{
  "dataset": "drawn human figures in many poses",
  "train_examples": 195000,
  "encoder_norm": "rmsnorm",
  "encoder_bias": "all",
  "encoder_drop_path": 0.1,
  "decoder_dropout": 0.05,
  "lr": 0.0026,
  "beta1": 0.95,
  "eps": 1e-08,
  "epochs": 1.3,
  "lr_schedule": "wsd"
}
Rows from block 6 of the encoder, named by matrix and row number. Rows with one number belong to one neuron. Each number is 50 + 10 x the weight over its row's rms, rounded and kept within 0 to 99. All counts start at 0. After the name is the row's rms in percent of the matrix's.
# fc1: MLP up (encoder.blocks.6.mlp.fc1.weight, 960x160), inputs 80-159
# fc2: MLP down (encoder.blocks.6.mlp.fc2.weight, 160x960, transposed), outputs 80-159
fc1.91 082:49 53 56 47 54 42 76 45 52 35 57 44 39 68 68 55 20 41 37 50 60 35 69 53 49 61 42 52 66 35 48 46 35 54 49 31 40 57 44 46 39 45 55 45 47 55 30 55 44 58 43 51 70 53 59 53 44 46 39 59 44 50 43 48 55 54 55 55 49 56 49 44 38 51 38 59 65 55 51 66
fc2.91 079:66 45 43 51 46 66 46 48 57 62 46 56 54 36 54 52 58 52 43 45 48 64 41 63 56 37 57 54 31 70 64 62 68 46 46 56 59 45 75 53 68 56 52 39 36 54 64 53 56 49 68 44 46 30 53 39 63 32 50 33 61 60 60 54 45 34 46 42 61 40 43 36 48 48 72 43 34 65 52 44
fc1.92 085:43 32 59 55 54 40 56 44 50 54 40 73 53 57 65 46 41 53 61 50 49 59 43 71 36 44 33 48 60 50 47 49 42 42 62 53 56 39 47 33 62 54 55 29 75 58 54 63 61 51 46 48 42 43 40 42 56 61 39 52 49 60 64 57 53 68 50 44 35 50 55 42 43 47 57 39 59 59 28 54
fc2.92 091:60 55 49 56 46 47 46 40 36 63 42 55 51 30 31 37 44 47 58 50 43 64 74 39 56 49 61 49 45 62 32 48 47 48 29 47 44 59 50 36 29 53 41 46 45 56 39 46 65 53 57 43 55 60 23 63 49 35 33 40 47 45 37 40 59 58 63 46 63 59 50 38 53 47 48 53 55 39 53 42
fc1.93 134:60 65 66 53 57 42 47 39 35 67 52 34 45 45 53 54 36 50 53 65 55 39 44 52 54 36 44 54 60 47 47 29 48 41 49 58 64 58 62 42 42 56 41 47 40 55 53 41 24 46 50 67 72 48 42 45 57 35 33 68 50 50 38 44 51 32 70 51 47 56 54 58 34 49 39 50 39 41 58 53
fc2.93 151:53 38 61 63 50 52 47 64 51 39 34 43 65 47 51 37 55 46 48 63 54 47 52 30 54 36 53 58 57 34 43 68 49 43 69 58 64 39 39 44 51 58 36 38 52 47 63 63 66 56 35 38 64 59 45 47 52 59 61 51 50 53 54 72 52 56 49 55 73 69 53 33 62 58 54 63 35 46 47 51
fc1.94 081:47 43 41 44 28 56 46 43 63 40 67 41 36 62 76 61 35 57 40 57 54 40 57 56 57 59 57 46 65 51 53 37 48 55 42 41 48 51 52 57 53 67 43 52 45 45 38 32 41 53 40 41 48 48 51 69 58 54 19 43 51 48 34 50 56 73 66 46 54 62 39 33 59 48 43 59 49 58 62 68
fc2.94 074:44 43 48 48 59 50 70 50 38 64 43 55 49 46 44 54 58 45 53 45 43 62 32 47 60 39 35 46 46 46 41 54 58 40 62 62 55 39 52 48 40 45 69 55 51 65 62 54 50 43 52 46 48 49 53 30 24 44 66 52 53 40 65 40 56 28 42 56 57 48 47 52 45 50 64 40 59 48 49 41
fc1.95 073:43 56 40 36 46 73 62 52 64 46 47 57 49 60 47 52 41 60 55 58 47 47 68 48 45 50 35 66 66 46 64 46 46 68 50 44 57 52 33 38 59 58 46 39 43 53 48 37 58 68 39 48 50 55 42 41 56 45 38 47 57 64 47 46 50 66 48 75 49 52 52 55 46 37 68 57 59 43 74 53
fc2.95 079:54 54 65 60 57 38 39 39 36 48 49 54 50 40 45 41 52 50 45 52 60 58 30 54 55 43 61 26 39 58 39 60 66 40 57 66 57 45 66 62 60 44 50 69 47 49 62 60 26 39 58 35 63 32 52 56 53 35 42 54 40 40 55 53 43 28 50 34 54 52 34 33 52 55 35 56 38 63 40 48
fc1.96 105:49 54 40 42 48 47 43 59 45 49 51 53 55 72 37 69 45 53 56 51 36 64 62 40 47 45 42 65 47 53 47 70 53 61 52 54 56 38 53 52 60 62 41 45 59 49 49 41 60 39 43 55 52 66 60 38 66 48 48 44 54 61 56 49 54 51 42 51 55 35 67 61 43 62 56 43 68 47 45 31
fc2.96 120:55 47 53 47 54 54 43 74 69 58 51 62 59 55 49 51 74 50 56 55 71 44 41 74 36 43 71 59 31 50 53 19 59 48 59 56 57 43 45 47 64 52 29 39 49 48 62 61 53 67 39 50 57 64 34 48 47 43 44 60 30 56 56 32 48 52 34 67 45 44 53 32 43 47 41 53 44 62 46 60
fc1.97 072:43 40 50 51 36 47 60 48 37 72 52 58 52 68 71 28 41 64 45 49 68 40 62 39 46 66 47 40 48 54 58 46 44 52 24 38 41 64 53 57 58 64 42 54 39 38 37 56 56 60 45 45 62 48 55 47 55 58 54 76 46 50 21 66 59 55 57 51 50 53 46 51 43 60 64 42 58 50 50 57
fc2.97 065:54 49 51 45 46 49 48 51 61 47 38 34 43 31 34 51 47 46 43 47 35 52 41 68 49 42 40 61 47 59 35 53 46 40 61 53 61 37 50 50 58 55 58 39 42 71 68 49 54 40 42 51 42 44 37 56 54 49 38 24 47 54 70 54 26 46 27 44 50 52 57 44 47 43 49 52 45 49 54 63
fc1.98 135:36 37 54 27 44 58 44 41 43 39 57 52 42 55 40 68 31 40 46 48 60 57 39 36 45 65 51 33 53 63 42 60 51 46 39 31 37 61 56 26 69 50 62 46 65 55 43 68 45 56 45 46 39 40 51 74 50 27 62 68 45 51 60 63 60 42 53 61 63 46 50 41 56 39 55 62 41 41 32 75
fc2.98 116:60 55 51 48 48 69 48 40 45 50 38 54 66 55 46 35 67 56 55 43 34 47 57 59 53 40 42 47 54 52 53 52 33 39 46 46 76 61 49 33 63 40 59 64 44 43 45 46 53 33 52 33 37 70 53 40 60 37 46 59 50 44 44 55 39 36 38 45 51 44 42 52 39 46 56 51 53 52 60 55
fc1.99 072:57 48 66 40 37 66 65 67 59 38 50 47 43 53 57 52 47 39 53 52 51 47 41 41 61 56 45 62 50 43 52 56 67 49 35 63 67 41 54 30 41 30 55 42 43 58 50 61 50 36 55 58 35 50 39 26 58 48 54 36 42 52 60 55 36 46 45 58 51 65 59 55 48 67 60 43 64 57 63 55
fc2.99 080:36 49 31 51 47 43 31 34 41 66 46 63 70 49 46 49 62 61 45 56 60 44 46 55 39 42 55 52 43 56 42 52 49 55 48 49 44 56 41 53 58 68 49 63 65 53 49 47 55 69 42 48 52 61 56 71 46 46 40 68 62 54 50 47 58 60 55 44 50 41 50 56 55 30 40 50 43 35 39 51
fc1.100 115:47 48 49 50 50 41 37 31 58 62 36 46 49 68 50 56 53 45 54 72 25 55 37 43 51 47 52 60 50 67 70 39 18 56 49 69 53 42 56 39 58 58 71 51 36 55 29 30 49 47 68 52 31 55 37 36 43 32 61 44 45 41 56 47 52 49 58 46 55 50 77 51 44 49 60 57 67 40 64 48
fc2.100 123:51 43 44 38 49 69 46 48 53 45 53 66 58 53 53 70 59 32 49 45 40 60 58 57 44 46 57 61 35 51 50 34 68 48 50 51 38 62 70 59 52 27 47 61 52 43 49 59 47 46 47 24 65 49 52 43 36 53 51 37 56 55 54 40 57 42 44 56 24 41 47 60 33 41 29 24 46 70 36 57
fc1.101 119:42 51 54 51 49 55 49 33 57 58 46 46 54 44 41 51 52 41 52 47 31 39 50 52 53 53 45 47 30 52 64 36 31 51 37 50 62 62 47 32 57 62 58 65 43 63 53 46 48 43 65 43 20 58 51 46 69 65 44 66 38 49 53 60 46 70 62 41 66 42 57 50 46 41 52 42 53 53 47 61
fc2.101 121:70 58 63 37 41 59 40 44 39 53 51 63 63 50 66 56 55 35 40 47 49 46 45 80 34 59 44 51 44 58 46 51 43 63 56 55 37 48 50 42 45 35 45 59 60 54 47 44 41 27 37 44 45 48 60 40 49 67 43 55 47 51 69 37 67 34 55 50 40 41 33 55 58 49 36 49 34 52 46 43
fc1.102 077:43 69 48 67 46 40 60 38 56 40 69 46 44 62 43 63 44 61 38 43 40 36 57 40 45 55 31 40 69 49 49 61 46 60 51 54 59 59 48 29 49 43 48 69 42 56 45 55 50 60 63 42 49 56 43 50 46 47 53 44 58 62 52 59 49 68 40 57 41 62 42 65 41 66 61 51 63 30 50 44
fc2.102 068:44 42 59 16 51 61 47 61 36 48 45 46 54 47 67 52 43 56 45 42 50 41 36 39 59 50 51 37 40 43 54 41 50 41 36 58 44 49 49 65 53 61 56 52 40 22 55 45 41 55 59 48 52 46 62 42 44 47 42 51 57 41 37 23 46 38 49 42 48 34 63 55 48 53 46 39 42 58 58 56
fc1.103 111:42 47 79 58 56 39 50 54 53 45 56 55 53 62 38 47 40 44 53 52 34 57 48 57 31 44 43 49 48 61 61 44 53 56 61 53 46 54 62 43 41 47 57 45 68 47 48 56 43 78 51 57 40 64 43 57 57 54 45 46 61 56 62 52 56 69 65 30 37 48 51 45 36 63 44 46 60 79 37 70
fc2.103 118:67 54 45 51 54 55 54 40 44 44 46 42 47 44 38 28 46 41 63 66 47 49 54 29 41 37 45 40 55 55 34 60 56 25 43 39 56 59 68 53 39 70 40 44 56 45 62 48 59 46 51 47 53 60 43 59 45 34 40 44 46 46 48 44 67 51 56 57 47 60 52 54 54 45 40 41 50 36 61 41
fc1.104 084:40 43 72 58 44 53 45 57 52 36 44 57 66 64 43 50 48 71 55 48 29 53 41 62 47 55 43 28 61 51 50 47 53 39 45 39 34 37 54 39 61 44 69 56 66 60 37 63 42 54 41 38 49 60 48 52 55 44 55 48 70 64 41 46 32 62 59 42 45 44 59 44 41 59 49 48 61 48 49 30
fc2.104 098:58 53 67 52 62 42 38 44 42 43 50 56 46 61 46 64 45 56 44 52 41 60 39 56 53 38 42 50 51 72 46 51 56 41 57 57 69 60 67 53 38 47 39 55 38 54 51 40 61 48 60 38 51 56 48 55 40 38 52 43 48 57 49 55 57 49 61 45 51 50 56 30 57 41 59 57 46 59 49 50
fc1.105 133:37 65 68 56 61 53 54 58 53 62 49 59 43 41 44 49 50 34 61 57 55 62 51 48 51 50 47 52 66 63 42 51 42 52 61 41 54 43 44 40 51 59 40 56 49 66 38 53 45 52 59 51 71 47 45 52 44 71 55 44 68 62 57 53 51 48 68 63 57 40 34 45 54 35 45 53 39 27 67 67
fc2.105 131:63 36 53 50 54 36 40 38 48 57 48 43 42 44 65 50 28 35 58 41 45 43 50 62 57 43 44 71 39 40 56 59 34 35 51 64 35 60 57 58 56 43 22 52 36 57 57 47 51 58 59 52 43 51 68 24 46 50 42 70 31 52 64 58 57 73 41 44 46 48 57 47 51 53 22 36 43 39 58 56
fc1.106 049:30 52 42 32 30 61 46 54 68 51 27 67 45 59 66 46 49 53 54 35 60 35 47 44 48 46 81 68 54 54 58 48 63 47 40 56 65 56 47 43 41 49 63 25 61 52 46 55 37 60 31 44 43 58 50 45 57 56 47 52 53 32 53 40 43 46 45 55 50 59 41 48 54 70 56 51 57 50 39 45
fc2.106 055:55 51 50 64 50 44 52 41 28 50 72 36 56 39 33 50 47 45 49 64 50 57 53 57 50 55 28 25 38 51 40 49 44 59 58 60 44 50 47 47 55 52 38 80 50 50 62 59 59 37 65 58 60 53 48 52 57 54 50 49 46 63 41 50 50 47 51 36 53 49 57 53 46 26 46 57 38 44 70 54
fc1.107 095:48 35 68 51 38 32 43 53 65 53 64 69 37 53 55 47 49 64 42 37 34 39 42 46 40 61 51 39 56 45 52 57 52 48 52 60 53 42 54 29 53 63 53 55 51 58 37 48 57 27 48 41 44 60 47 56 51 68 43 63 64 56 62 53 62 72 59 55 48 65 52 63 57 41 51 40 49 45 51 43
fc2.107 070:28 47 50 54 46 53 63 33 42 29 37 48 40 49 44 40 37 52 51 62 58 41 43 60 41 43 39 69 39 56 50 50 52 33 37 56 60 67 44 34 44 48 70 48 44 47 42 65 32 58 54 37 43 49 48 48 60 40 53 39 33 45 43 53 37 44 45 55 45 47 53 46 54 30 41 42 55 53 42 54
fc1.108 080:59 43 60 25 49 50 67 38 60 42 52 61 42 63 45 53 51 52 53 57 56 46 49 34 28 66 57 42 60 49 33 48 55 39 50 55 50 50 51 73 40 41 30 39 58 51 57 65 55 29 39 46 51 42 32 52 47 49 41 48 36 50 54 50 42 35 50 57 61 47 58 38 38 58 57 59 60 36 42 50
fc2.108 070:39 57 48 66 47 51 52 66 48 63 52 49 45 64 41 44 56 40 35 55 35 55 44 76 52 39 39 48 43 43 45 50 44 55 34 46 56 47 56 50 59 49 66 70 44 58 50 35 43 74 59 33 44 61 47 44 47 35 46 35 60 55 28 64 55 54 46 48 41 44 36 31 58 27 65 54 45 58 58 63
fc1.109 045:44 60 62 60 45 56 66 39 47 67 52 37 67 56 62 53 50 57 58 52 52 53 50 51 38 51 54 67 60 55 52 36 40 38 43 40 56 64 45 35 51 46 47 53 43 59 47 59 50 45 52 52 60 53 42 56 50 49 31 50 62 40 49 42 64 64 49 68 46 62 33 58 40 37 47 39 55 36 67 43
fc2.109 053:48 49 43 30 60 33 44 75 60 54 42 60 40 56 47 33 44 50 35 56 39 42 38 47 39 48 40 43 30 35 37 59 61 58 58 54 48 44 48 61 54 44 49 34 49 44 52 47 59 58 52 60 36 49 56 48 56 33 58 62 40 53 57 56 46 59 49 55 63 61 49 47 39 47 46 65 41 40 45 55
fc1.110 066:41 65 43 76 55 44 72 45 25 51 64 49 53 50 59 56 53 52 54 36 48 48 66 45 40 48 63 60 59 60 60 58 49 46 59 45 57 48 51 40 56 44 43 45 58 49 37 45 45 46 75 62 40 35 34 40 45 44 53 48 58 59 51 70 51 68 48 53 27 54 55 62 44 38 60 48 81 53 59 68
fc2.110 070:55 43 52 26 37 54 33 58 50 61 40 61 41 51 35 51 52 56 38 58 49 54 39 44 49 50 48 51 43 47 30 44 65 51 34 35 33 46 48 58 56 55 78 54 52 52 72 52 50 76 39 46 58 50 69 60 55 34 47 61 51 53 60 45 41 38 55 38 72 47 42 45 43 55 44 54 34 41 49 38